From a checkpoint of a small segmentation model: held-out accuracy 97%.
Rows from block 0 of the decoder of a small segmentation model, named by matrix and row number. Rows with one number belong to one channel. Each number is 50 + 10 x the weight over its row's rms, rounded and kept within 0 to 99. All counts start at 0. After the name is the row's rms in percent of the matrix's.
After each channel's rows are labels from the 100 images, of 14976, where the channel reaches its highest value: "responds to" is what is common among them; "patch colour" is the nearest of a few named colours to the mean colour under the peak. Only what is clearly more common there than usual is listed. The data: simulated telescope pictures of galaxies. In brackets: how many of the 100, against the usual share in percent.
# convs0: first 3x3 conv (decoder.mid.0.convs.0.weight, 192x192x3x3, each kernel summed), inputs 0-95
# convs1: second 3x3 conv (decoder.mid.0.convs.1.weight, 192x192x3x3, transposed, each kernel summed), outputs 0-95

convs0.112 081:63 38 49 60 56 39 50 58 49 43 67 41 45 55 45 35 43 72 45 45 48 19 55 55 32 40 50 52 33 38 51 47 49 28 43 43 53 57 26 38 51 38 56 53 42 57 29 39 42 38 62 64 45 51 42 44 44 52 48 49 55 49 55 38 48 44 71 49 53 52 45 61 43 50 44 38 50 69 54 56 28 39 46 68 57 45 47 47 70 36 50 34 40 57 70 41
convs1.112 067:44 49 40 58 44 59 39 21 55 41 48 40 55 59 60 64 55 51 50 55 49 46 49 40 46 46 44 55 56 54 56 63 47 55 49 55 45 44 71 59 61 45 55 51 51 58 63 52 70 57 61 45 39 41 47 61 53 32 53 63 53 42 53 64 71 45 39 29 37 51 45 39 55 48 44 58 51 27 55 34 55 68 47 23 38 51 35 46 43 47 42 56 44 67 19 57
responds to: merging pair (85 vs 8.9)
patch colour: brown (45 vs 17.1); grey (39 vs 5.5)

convs0.52 073:54 45 44 36 55 40 48 58 51 57 59 44 55 42 47 47 30 40 53 50 36 34 47 31 43 15 28 50 45 49 53 56 57 34 59 61 48 66 46 47 37 41 46 36 55 38 32 55 50 42 51 47 59 69 60 31 49 69 54 49 55 52 31 58 55 56 62 53 27 44 41 46 48 72 46 67 30 40 66 33 40 54 50 67 50 64 54 51 59 37 42 49 44 45 45 53
convs1.52 061:56 50 39 53 36 62 63 54 35 50 59 59 35 48 27 45 66 53 66 54 43 47 40 58 61 64 65 47 31 43 48 37 57 55 54 38 63 23 34 62 55 60 30 70 61 54 42 59 54 48 52 55 46 49 47 56 41 37 29 51 51 39 64 53 43 56 44 55 72 57 49 68 38 53 40 46 59 28 52 52 47 58 66 45 50 60 56 56 37 49 43 33 53 60 77 37
responds to: bright star with spikes (96 vs 25.6); round elliptical (32 vs 8.9)
patch colour: brown (51 vs 17.1)

convs0.155 083:43 58 62 56 55 41 46 48 51 58 48 54 43 56 63 58 51 61 34 49 47 46 59 61 23 78 38 73 45 45 38 62 54 39 54 61 55 47 46 34 45 45 52 57 50 53 39 65 41 38 46 60 62 52 49 67 52 50 44 53 32 31 47 50 56 38 49 63 56 50 54 65 58 51 42 19 50 46 50 39 55 37 52 66 60 60 57 50 48 54 50 52 55 34 60 61
convs1.155 060:45 38 32 45 46 59 56 50 49 38 41 41 47 55 53 42 52 58 50 51 40 33 39 53 61 40 63 46 48 44 47 47 44 55 52 45 35 58 51 51 49 46 43 51 64 52 64 32 58 54 64 45 56 44 62 52 47 50 59 40 54 52 64 51 49 59 44 34 22 68 60 51 59 44 70 42 54 76 55 64 29 66 59 55 57 39 52 59 45 31 56 40 51 44 53 52
responds to: winding: clockwise outward (32 vs 13.6); merging pair (31 vs 8.9)
patch colour: brown (48 vs 17.1)

convs0.164 083:56 66 50 56 52 50 44 36 53 54 66 51 57 53 49 56 44 39 54 51 45 58 46 71 07 63 51 36 35 40 53 51 49 45 56 52 42 48 53 46 52 69 54 41 65 48 53 49 50 41 47 38 60 43 37 46 51 52 57 57 51 31 50 44 44 41 62 49 42 65 64 45 54 51 59 53 79 62 53 62 48 62 64 50 45 62 47 44 48 47 55 31 51 43 46 52
convs1.164 062:58 36 41 60 55 53 54 58 38 33 35 47 50 51 49 50 75 47 56 40 51 25 44 34 52 43 41 58 45 72 40 49 59 59 56 41 40 56 66 60 48 38 45 42 57 53 47 44 64 29 36 50 52 54 32 38 55 41 60 49 49 51 47 45 57 53 62 43 52 43 38 40 48 50 57 53 32 36 60 48 48 41 58 31 53 51 67 45 49 56 51 75 46 49 59 53
responds to: many-armed spiral (47 vs 8.8); winding: anticlockwise outward (40 vs 13.4)
patch colour: brown (38 vs 17.1)

convs0.7 188:36 48 40 54 44 42 53 57 48 48 23 22 53 51 40 41 45 39 53 38 45 49 50 16 45 57 42 47 45 31 49 48 45 46 50 57 46 65 44 52 36 45 41 32 51 61 46 39 51 37 52 43 34 48 73 47 40 54 42 50 42 43 42 51 49 42 49 44 53 51 44 52 52 58 49 69 38 40 48 24 50 46 41 44 42 40 52 54 39 41 51 43 43 51 37 54
convs1.7 271:52 45 67 49 65 42 41 49 45 48 52 62 43 45 58 48 50 53 42 48 43 49 48 57 63 54 51 54 50 59 51 65 56 53 43 35 60 31 58 42 67 48 53 33 31 56 45 63 62 51 44 46 63 48 37 52 65 33 51 59 55 55 44 43 46 48 43 56 49 56 63 43 52 68 47 54 80 63 45 60 59 52 60 47 46 67 45 52 61 45 41 61 41 44 57 45
responds to: star cluster (100 vs 9.1); small (53 vs 23.9)
patch colour: brown (61 vs 17.1)

convs0.69 100:50 45 43 50 52 50 51 39 38 41 33 39 51 46 58 54 41 59 52 64 51 41 69 59 43 66 46 66 47 82 55 54 50 59 48 41 51 29 47 45 51 75 67 51 36 42 62 66 50 62 47 51 54 48 40 48 41 46 48 52 58 43 61 40 51 49 20 64 58 46 44 59 41 44 53 58 48 48 49 65 31 42 57 49 53 59 57 42 44 84 43 56 47 54 56 44
convs1.69 098:52 49 45 46 40 41 58 59 60 60 58 60 60 52 65 53 53 54 45 47 65 64 50 52 35 48 57 37 56 50 53 54 46 52 56 39 51 72 46 24 44 55 42 40 49 44 56 38 34 35 38 51 48 47 58 40 65 66 51 41 46 56 45 56 47 50 53 57 48 59 60 46 72 50 51 45 55 68 62 35 54 59 45 50 49 54 45 63 61 18 54 39 53 33 27 59
responds to: merging pair (56 vs 8.9); barred spiral (31 vs 9.1)
patch colour: brown (65 vs 17.1)

convs0.93 075:46 62 55 24 47 53 55 53 73 50 44 42 59 54 42 53 59 35 57 41 55 44 42 31 90 63 39 49 56 32 47 52 50 65 52 41 47 57 68 59 61 38 51 57 52 56 48 47 61 24 56 52 50 43 65 58 46 56 48 54 67 62 16 48 62 49 48 48 50 46 58 69 44 64 50 55 52 36 47 41 42 52 47 40 43 47 49 46 50 22 61 48 46 54 52 52
convs1.93 058:61 42 32 72 57 39 59 56 51 51 48 43 48 42 34 58 54 38 49 43 48 64 37 53 42 56 57 50 52 43 57 53 51 37 43 58 55 42 42 60 55 37 41 59 47 49 52 52 57 62 62 46 49 61 52 36 36 46 46 32 39 58 59 53 30 52 55 44 53 63 27 48 52 62 42 54 38 67 40 60 62 35 68 47 48 38 48 35 47 73 48 47 57 56 68 41
responds to: bright star with spikes (71 vs 25.6); winding: anticlockwise outward (34 vs 13.4); many-armed spiral (29 vs 8.8)
patch colour: brown (38 vs 17.1); grey (36 vs 5.5)

convs0.184 067:59 40 57 49 40 30 50 56 47 59 49 44 48 44 60 52 38 50 43 13 49 50 59 43 62 48 43 62 61 51 54 47 54 53 71 48 62 39 49 42 46 38 74 51 42 43 40 56 52 57 42 52 51 69 39 60 46 82 49 42 52 56 54 52 49 46 44 42 56 53 48 78 61 58 52 51 49 63 52 54 45 47 42 54 52 61 59 57 52 53 69 47 38 54 49 44
convs1.184 047:51 67 35 50 48 60 41 45 45 60 59 55 54 54 62 46 45 53 59 62 59 48 42 39 51 39 68 41 56 59 38 50 55 64 53 44 55 62 44 26 44 54 33 62 64 54 46 63 57 39 48 43 57 42 46 26 52 56 47 56 57 63 47 50 33 38 55 60 47 56 66 51 24 55 50 53 55 63 41 53 60 68 61 48 56 46 37 46 49 46 48 50 48 50 73 59
responds to: merging pair (54 vs 8.9); barred spiral (32 vs 9.1)
patch colour: brown (48 vs 17.1)

convs0.170 066:42 52 56 44 61 45 55 62 49 66 65 37 49 54 79 50 55 63 54 49 44 51 66 44 58 63 62 60 70 53 30 54 60 45 53 55 45 68 53 69 51 45 45 60 63 48 44 56 54 36 66 58 55 47 80 54 61 75 52 56 59 64 41 48 68 39 53 53 56 54 50 49 40 60 49 48 39 40 48 58 42 57 56 63 55 46 42 38 54 32 60 53 54 51 37 84
convs1.170 055:56 52 59 79 36 49 46 48 44 41 58 47 58 26 28 52 53 54 49 59 42 52 34 52 56 55 54 53 48 46 50 43 36 54 33 61 50 52 59 46 57 60 32 53 64 41 74 44 59 61 44 41 56 71 49 51 32 43 38 41 52 42 51 56 59 62 46 46 51 50 64 60 47 52 43 58 43 53 36 56 61 37 55 62 53 46 42 51 59 60 39 41 50 79 44 43
responds to: bright star with spikes (60 vs 25.6); round elliptical (36 vs 8.9); merging pair (26 vs 8.9)
patch colour: brown (56 vs 17.1)

convs0.49 078:41 42 42 43 46 52 58 57 45 64 43 56 32 51 63 53 55 58 49 45 43 55 39 34 11 53 51 48 50 39 46 54 56 50 56 52 53 49 48 43 27 45 59 48 57 40 36 45 63 40 49 57 51 48 54 62 49 45 49 50 39 47 38 44 47 44 73 42 44 43 48 52 61 45 46 54 32 37 63 58 52 58 43 33 53 58 55 63 49 55 59 42 49 35 54 42
convs1.49 071:39 61 39 46 32 47 53 40 39 40 71 45 56 59 40 51 49 46 44 52 44 44 46 45 72 46 34 41 63 65 56 58 53 52 40 52 32 54 60 51 43 41 27 46 50 51 43 51 54 78 64 42 58 50 53 40 39 42 47 31 53 46 71 54 47 47 50 56 51 53 64 41 44 58 59 41 38 55 49 34 44 50 67 56 41 40 44 46 32 57 48 57 51 66 61 54
responds to: bright star with spikes (88 vs 25.6)
patch colour: brown (61 vs 17.1)

convs0.3 088:47 57 56 48 56 77 51 51 64 56 45 50 50 58 50 50 30 47 42 39 51 77 43 48 18 68 44 50 45 60 46 53 65 64 61 47 58 57 50 47 58 51 53 59 58 40 54 55 44 39 54 56 55 40 53 46 45 40 52 47 38 29 22 41 64 38 53 60 56 60 48 51 53 63 47 36 58 35 51 44 43 55 48 36 56 53 50 46 33 70 51 40 57 54 50 47
convs1.3 069:52 52 68 44 56 46 46 69 48 29 60 47 54 51 41 46 64 66 60 37 62 29 41 48 66 43 47 48 52 41 30 61 41 49 51 53 52 52 60 53 40 52 51 26 66 66 58 24 58 47 59 53 43 49 64 47 51 50 54 44 48 72 58 42 38 71 53 36 43 30 48 40 59 72 56 52 57 59 56 64 34 41 54 47 43 51 50 60 46 52 42 41 43 48 52 28
responds to: merging pair (71 vs 8.9)
patch colour: grey (59 vs 5.5)

convs0.127 075:47 45 42 52 35 55 46 52 67 50 58 61 42 51 50 63 76 56 45 44 55 43 33 28 43 52 65 59 66 24 49 55 66 32 57 82 55 63 42 66 51 43 60 52 53 64 67 56 52 49 62 51 35 66 62 52 41 60 41 54 61 67 60 44 47 47 47 64 39 49 48 66 40 48 48 74 47 57 63 76 49 58 51 52 53 58 48 60 56 59 51 46 50 53 41 57
convs1.127 062:63 60 60 42 33 53 47 56 35 52 41 55 62 42 68 48 44 56 42 53 55 61 54 66 45 63 26 59 58 76 41 54 52 74 52 33 59 61 60 51 46 49 47 49 37 52 57 37 68 49 34 40 49 52 46 52 39 30 52 57 45 56 55 44 49 49 56 36 57 39 72 61 40 44 48 53 69 40 49 25 43 63 50 59 39 36 46 44 52 47 57 52 46 53 74 50
responds to: bright star with spikes (80 vs 25.6); round elliptical (25 vs 8.9)
patch colour: brown (43 vs 17.1); grey (28 vs 5.5)

convs0.63 081:53 43 45 51 35 32 42 52 53 55 53 61 44 39 41 44 48 58 44 60 50 44 35 46 62 28 60 41 50 61 59 41 42 44 50 51 54 30 44 51 50 46 50 52 60 47 33 47 47 68 43 51 57 56 41 42 62 55 47 35 24 44 64 61 32 58 61 52 47 45 47 63 55 36 42 56 43 62 37 51 57 38 43 61 68 34 46 44 43 62 37 36 46 44 53 53
convs1.63 064:52 64 46 39 45 61 31 41 47 43 40 57 27 64 64 62 47 52 55 55 54 50 59 44 37 52 45 60 51 40 63 70 37 56 50 48 63 36 59 57 51 49 65 63 52 43 42 53 46 45 50 50 30 38 44 58 41 48 59 66 64 46 42 35 59 45 48 50 62 47 36 45 30 70 63 36 62 41 50 35 51 56 37 51 48 65 47 53 50 52 62 66 49 32 42 68
responds to: merging pair (59 vs 8.9)
patch colour: grey (26 vs 5.5)

convs0.57 070:66 59 46 56 40 52 55 50 48 57 45 52 47 43 46 45 66 46 56 59 54 34 52 57 64 59 29 44 55 43 44 66 43 61 55 67 44 15 66 65 64 63 45 39 44 48 58 40 51 53 45 60 49 56 37 45 53 52 44 57 48 46 61 54 55 68 62 51 63 57 62 54 48 50 47 57 66 77 55 11 51 51 45 65 53 46 45 60 51 57 45 68 67 60 44 50
convs1.57 057:36 39 35 43 39 45 55 29 60 57 50 50 54 57 59 54 52 62 48 43 63 50 42 45 26 53 66 52 49 48 52 62 67 52 43 52 37 95 30 42 49 46 41 53 49 70 44 44 38 47 35 52 42 57 48 58 71 44 59 42 43 59 62 48 56 56 56 45 34 50 58 49 47 50 55 61 62 52 64 68 50 44 63 42 61 44 53 50 63 52 47 49 54 64 54 52
responds to: winding: clockwise outward (36 vs 13.6); merging pair (25 vs 8.9); barred spiral (25 vs 9.1)
patch colour: brown (42 vs 17.1)